config = dict(
    train_examples=78125,
    targets=['intonation'],
    arch='conformer',
    activation='relu',
    weight_decay=0.2,
)
Rows from block 3 of a small audio embedding model, named by matrix and row number. Rows with one number belong to one neuron. Each number is 200 + 20 x the weight over its row's rms, rounded and kept within 0 to 999. All counts start at 0.
After each neuron's rows are labels from the 100 clips, of 14976, where the neuron reaches its highest value: "responds to" is what is common among them; "loudest band" is the band of the loudest frequency at the time of the peak. Only what is clearly more common there than usual is listed. The data: single English nouns, adjectives and verbs, spoken by a formant synthesiser in many voices.
# fc1: first MLP up (model.blocks.3.ff1.fc1.weight, 320x160), inputs 80-159
# fc2: first MLP down (model.blocks.3.ff1.fc2.weight, 160x320, transposed), outputs 80-159

fc1.190,161,221,192,183,247,212,205,165,227,153,234,189,218,202,184,192,169,214,179,206,199,181,197,236,234,194,177,155,183,185,184,178,179,238,241,208,239,213,191,212,182,225,201,223,214,210,196,195,201,211,193,198,212,189,198,187,177,179,230,216,191,209,191,190,192,213,212,202,193,193,213,178,186,198,206,189,225,231,171,213
fc2.190,182,173,214,197,185,249,232,230,178,219,218,181,194,205,210,248,193,172,195,187,210,173,194,207,220,216,190,213,222,218,178,218,194,215,212,228,208,207,205,213,192,200,184,224,181,185,212,202,195,219,173,186,181,202,229,198,164,220,176,201,188,162,207,211,227,163,207,229,202,227,206,222,203,204,201,187,272,204,261,198
responds to: voice: high voice
loudest band: 500 to 1000 Hz

fc1.173,205,199,184,223,208,180,218,220,201,198,184,179,178,201,196,186,207,217,199,178,180,185,173,254,198,200,170,191,189,202,153,192,206,189,216,227,275,187,181,198,231,196,238,176,199,197,179,213,189,213,220,200,196,204,211,230,182,225,183,183,185,203,192,232,157,181,188,217,247,233,227,210,226,190,244,167,221,217,221,195
fc2.173,249,188,225,198,140,204,224,198,208,224,178,185,213,178,217,225,184,164,213,188,208,191,201,199,210,208,203,198,192,180,179,219,170,188,183,203,193,190,221,182,208,207,190,184,203,207,216,200,193,208,188,191,161,202,213,211,197,182,175,201,206,200,229,232,225,236,199,198,202,217,185,199,212,198,202,219,176,222,167,225
responds to: voice: child-like voice
loudest band: 500 to 1000 Hz

fc1.265,200,172,207,190,214,203,212,174,212,182,202,184,271,202,213,203,189,220,204,174,250,216,190,239,214,186,188,202,196,158,201,191,218,214,223,260,204,196,192,185,181,201,196,203,231,203,202,236,226,177,200,194,225,182,195,233,208,223,213,201,175,194,168,224,195,189,179,213,215,191,184,194,219,169,211,188,198,191,209,214
fc2.265,227,187,208,142,150,199,178,222,221,199,207,209,223,181,228,195,162,182,199,180,209,186,179,210,226,197,191,176,234,209,175,233,155,181,208,207,216,225,189,217,202,199,193,167,198,208,147,218,199,213,204,206,202,199,204,199,214,223,174,217,202,164,210,216,195,172,210,195,184,210,208,197,230,208,179,208,191,180,172,226
responds to: voice: high voice; thin (high-pass)
loudest band: 250 to 500 Hz

fc1.250,200,209,224,177,196,182,211,199,195,191,195,204,214,204,172,204,197,233,180,204,222,206,159,194,198,182,204,234,211,180,182,197,241,220,204,212,216,211,188,192,214,203,190,201,183,204,213,211,211,171,223,222,188,225,224,194,177,185,190,192,233,177,174,214,196,188,180,202,232,190,204,221,204,167,232,183,214,171,267,179
fc2.250,237,176,208,178,209,192,218,192,202,203,216,196,189,172,197,199,184,159,188,206,203,225,196,201,172,216,224,179,208,217,206,181,215,221,134,185,207,194,189,221,187,210,202,194,195,194,228,153,212,227,203,203,194,214,216,214,188,191,214,212,195,147,233,246,195,188,220,209,170,230,215,187,219,191,199,215,244,212,194,195
responds to: voice: high voice; intonation: rise then fall
loudest band: 250 to 500 Hz

fc1.205,194,244,182,176,190,173,202,170,171,202,214,210,205,209,188,209,208,214,212,163,213,217,177,188,242,161,202,186,201,205,188,202,159,176,177,226,181,149,207,213,165,201,188,207,212,199,245,197,198,183,185,205,210,175,177,184,199,215,207,230,195,198,203,226,216,180,225,211,193,178,208,200,224,195,203,165,192,178,182,202
fc2.205,200,209,186,219,184,120,167,214,187,194,222,202,207,211,203,190,211,109,206,204,199,169,199,183,218,224,227,207,205,179,205,241,188,193,297,194,191,221,197,206,191,204,223,198,207,210,201,237,194,203,194,180,181,195,191,198,205,201,193,208,204,217,215,206,202,219,207,203,226,256,202,210,200,197,193,191,176,212,203,204
responds to: voice: low voice
loudest band: 250 to 500 Hz

fc1.15,182,170,195,214,198,225,170,196,184,223,224,200,192,167,200,213,180,285,202,184,219,191,183,175,206,170,208,196,240,169,200,206,214,219,200,229,228,176,218,182,186,196,199,224,230,198,204,208,240,195,201,191,238,186,210,201,225,205,210,229,171,212,195,223,227,212,222,194,187,192,178,202,202,182,196,210,217,197,193,227
fc2.15,191,195,173,226,198,118,152,187,208,212,192,183,212,202,233,221,204,165,194,209,176,204,198,209,198,203,163,180,196,188,210,203,157,200,249,189,210,221,209,216,214,220,209,197,210,232,225,155,190,189,214,198,208,193,252,201,192,205,166,215,216,238,179,234,199,200,187,187,195,253,204,201,210,189,212,207,178,206,171,192
responds to: voice: low voice
loudest band: 250 to 500 Hz

fc1.62,176,171,254,203,227,181,193,222,182,200,219,185,173,229,201,174,164,215,226,223,208,193,187,186,200,214,177,197,159,201,182,216,182,205,211,228,245,213,199,211,204,220,244,232,239,215,220,235,201,222,149,191,220,185,189,189,205,194,235,208,187,213,188,198,185,198,200,241,189,238,214,205,223,226,233,207,189,213,192,183
fc2.62,179,185,195,182,193,205,199,219,201,225,175,218,190,219,216,226,181,235,190,182,224,169,219,158,201,190,232,208,224,200,203,208,170,189,161,178,214,175,194,170,201,192,148,184,212,210,169,217,206,190,207,136,225,206,249,191,193,231,226,189,192,197,203,208,190,232,212,228,179,196,223,190,224,203,220,204,246,267,210,195
responds to: voice: low voice
loudest band: 250 to 500 Hz

fc1.284,197,204,217,216,183,220,193,199,201,186,265,214,195,177,188,229,176,250,181,210,216,179,189,194,214,190,228,205,222,172,214,182,203,188,195,230,212,179,204,185,193,180,189,207,195,186,213,203,196,192,221,227,183,191,205,172,189,205,188,203,194,203,175,240,220,191,206,193,177,194,182,214,209,193,196,205,212,182,166,205
fc2.284,197,212,183,244,202,151,191,200,186,195,210,197,210,191,200,240,197,150,197,200,190,171,191,193,182,204,173,200,222,183,217,247,154,186,278,211,219,219,223,192,221,197,227,195,211,205,198,224,215,206,188,210,221,197,194,203,212,201,199,187,207,206,179,181,190,235,200,170,203,243,203,199,239,152,207,195,183,167,242,206
responds to: voice: low voice
loudest band: 250 to 500 Hz

fc1.60,200,242,185,194,166,165,196,183,195,210,233,216,193,194,195,195,199,231,220,170,215,183,197,184,245,179,210,162,216,184,194,195,168,207,176,225,178,180,199,247,181,185,208,209,210,223,238,183,197,210,155,167,217,177,195,191,207,211,195,232,180,186,192,208,197,192,237,178,165,208,205,220,224,216,242,180,201,214,193,183
fc2.60,208,189,195,236,196,97,152,220,195,194,222,200,215,209,215,179,203,159,187,189,197,171,191,195,210,220,213,185,209,173,210,207,188,204,289,203,202,224,196,204,199,214,222,204,192,203,210,210,210,198,197,195,179,212,202,210,210,197,211,204,210,192,223,220,198,227,201,190,220,248,190,204,207,188,219,195,192,180,204,204
responds to: voice: low voice
loudest band: 250 to 500 Hz

fc1.283,195,190,173,207,188,201,193,177,174,180,206,195,215,251,189,225,223,237,201,235,223,198,208,215,214,214,213,195,201,180,206,165,211,240,168,226,200,228,215,202,198,201,213,208,179,219,222,209,217,202,174,194,182,189,189,199,204,209,213,183,215,178,183,222,211,208,190,214,221,190,213,184,237,185,179,191,191,226,184,206
fc2.283,234,183,205,212,199,201,188,196,221,198,216,210,201,236,188,242,194,182,222,207,188,217,222,198,211,178,223,198,171,253,200,213,179,192,196,164,193,192,198,193,187,185,225,208,196,208,213,164,231,197,151,193,186,176,198,184,214,224,204,208,178,199,216,178,201,259,204,201,171,217,211,235,177,192,188,218,222,248,182,184
responds to: voice: high voice
loudest band: 250 to 500 Hz

fc1.19,197,211,190,196,236,192,233,185,194,118,206,183,219,194,195,200,193,213,203,184,203,170,215,216,188,193,218,210,193,182,183,195,225,184,211,203,180,192,213,194,211,209,242,227,188,212,211,222,193,203,213,214,218,194,216,216,223,188,184,179,215,179,205,169,210,206,214,228,207,218,176,239,242,152,207,215,203,190,183,216
fc2.19,203,204,207,215,196,202,278,203,200,205,180,198,210,207,191,240,193,201,182,192,191,216,188,201,203,206,214,213,211,191,207,228,205,199,202,205,195,204,206,190,204,213,217,203,192,196,202,203,206,190,210,207,206,198,182,192,196,200,221,196,203,254,220,147,207,241,198,209,202,187,193,200,207,207,203,197,185,173,220,208
responds to: pink noise; clipping; white noise
loudest band: 4000 to 8000 Hz

fc1.306,159,175,176,198,224,199,192,219,174,180,186,232,183,178,231,218,181,234,222,202,199,190,220,221,202,207,172,194,220,176,182,179,172,207,206,197,207,180,199,185,222,184,201,194,216,197,213,206,221,275,199,202,207,203,202,185,205,193,207,202,219,179,173,211,193,175,224,206,202,220,180,210,231,207,213,210,186,243,199,179
fc2.306,214,205,198,182,217,201,192,176,174,200,206,192,217,210,203,183,186,199,195,196,212,180,177,196,212,204,217,222,210,199,200,222,215,197,132,170,185,203,193,200,204,200,146,214,215,190,194,174,231,222,241,178,165,178,176,213,215,207,231,186,177,192,244,178,137,238,211,212,191,211,181,207,169,221,224,189,265,148,181,221
responds to: voice: high voice; thin (high-pass)
loudest band: 250 to 500 Hz

fc1.239,200,177,244,184,219,177,209,193,176,175,205,190,226,177,184,212,160,150,229,180,200,201,164,195,210,195,196,191,207,149,212,218,200,206,211,221,197,209,189,162,188,189,180,205,191,211,203,216,173,178,174,169,189,180,209,203,206,209,239,178,230,198,168,229,201,198,171,225,209,185,202,169,197,168,211,203,197,188,153,224
fc2.239,207,203,222,244,187,187,235,212,151,221,189,180,209,204,222,219,183,212,220,187,216,216,191,219,196,211,217,210,202,213,213,226,122,196,204,185,201,207,215,225,195,193,197,220,224,231,225,189,203,192,207,226,195,203,182,247,208,235,199,203,182,205,171,230,192,197,215,169,198,203,212,187,196,208,169,197,193,196,238,192
responds to: voice: deep voice
loudest band: 250 to 500 Hz

fc1.215,204,242,199,200,221,215,176,210,179,196,218,241,237,214,208,211,225,214,218,200,198,245,188,195,213,182,209,207,207,188,155,201,206,217,187,218,198,207,178,183,194,181,211,192,196,223,218,205,174,189,174,184,180,168,188,194,170,184,220,179,196,174,206,192,194,200,210,212,208,171,194,186,246,219,226,204,191,245,185,189
fc2.215,196,199,193,155,180,140,212,196,253,174,193,206,195,190,213,205,187,214,201,194,229,200,209,212,193,198,251,214,205,191,201,175,175,199,179,215,211,191,218,213,172,184,189,169,198,169,212,182,189,207,190,220,210,202,204,189,197,200,183,219,211,212,233,222,209,220,212,197,215,213,203,211,182,205,196,208,116,197,233,204
responds to: voice: high voice; intonation: rise then fall
loudest band: 250 to 500 Hz

fc1.302,211,248,179,191,187,201,169,189,185,176,206,225,186,215,182,187,184,234,232,194,168,183,218,181,221,198,232,184,199,197,197,190,197,183,185,179,199,188,190,205,203,195,196,214,192,212,205,185,230,175,200,196,225,189,269,197,228,204,185,198,185,155,207,190,197,180,171,200,162,187,196,230,225,238,194,164,180,184,177,211
fc2.302,190,183,184,224,212,211,144,220,207,222,187,205,210,197,212,178,203,175,195,188,187,192,211,177,206,201,192,219,196,206,206,221,248,210,308,200,199,200,220,199,202,194,233,178,214,225,208,197,184,189,206,233,188,197,199,190,209,224,180,188,200,209,228,210,174,242,170,209,185,273,208,201,196,191,210,223,207,193,167,188
responds to: voice: low voice
loudest band: 500 to 1000 Hz

fc1.57,180,196,217,185,207,190,212,180,176,196,233,183,179,202,209,192,208,226,183,228,199,198,193,227,227,200,184,265,193,202,212,200,198,182,188,191,186,212,219,200,203,220,202,202,180,201,171,229,185,213,230,215,180,234,176,228,216,200,192,192,182,175,209,190,189,175,233,210,208,193,245,177,213,201,237,245,185,222,164,214
fc2.57,194,192,183,166,191,210,209,201,188,192,168,200,234,224,220,186,162,211,196,202,204,185,213,178,177,204,222,202,270,185,200,182,230,192,173,198,206,211,193,206,175,172,197,211,191,189,227,194,216,191,197,221,164,214,175,229,200,177,237,200,186,238,221,175,207,181,183,177,215,218,216,205,196,207,215,197,189,246,220,186
responds to: voice: child-like voice
loudest band: 250 to 500 Hz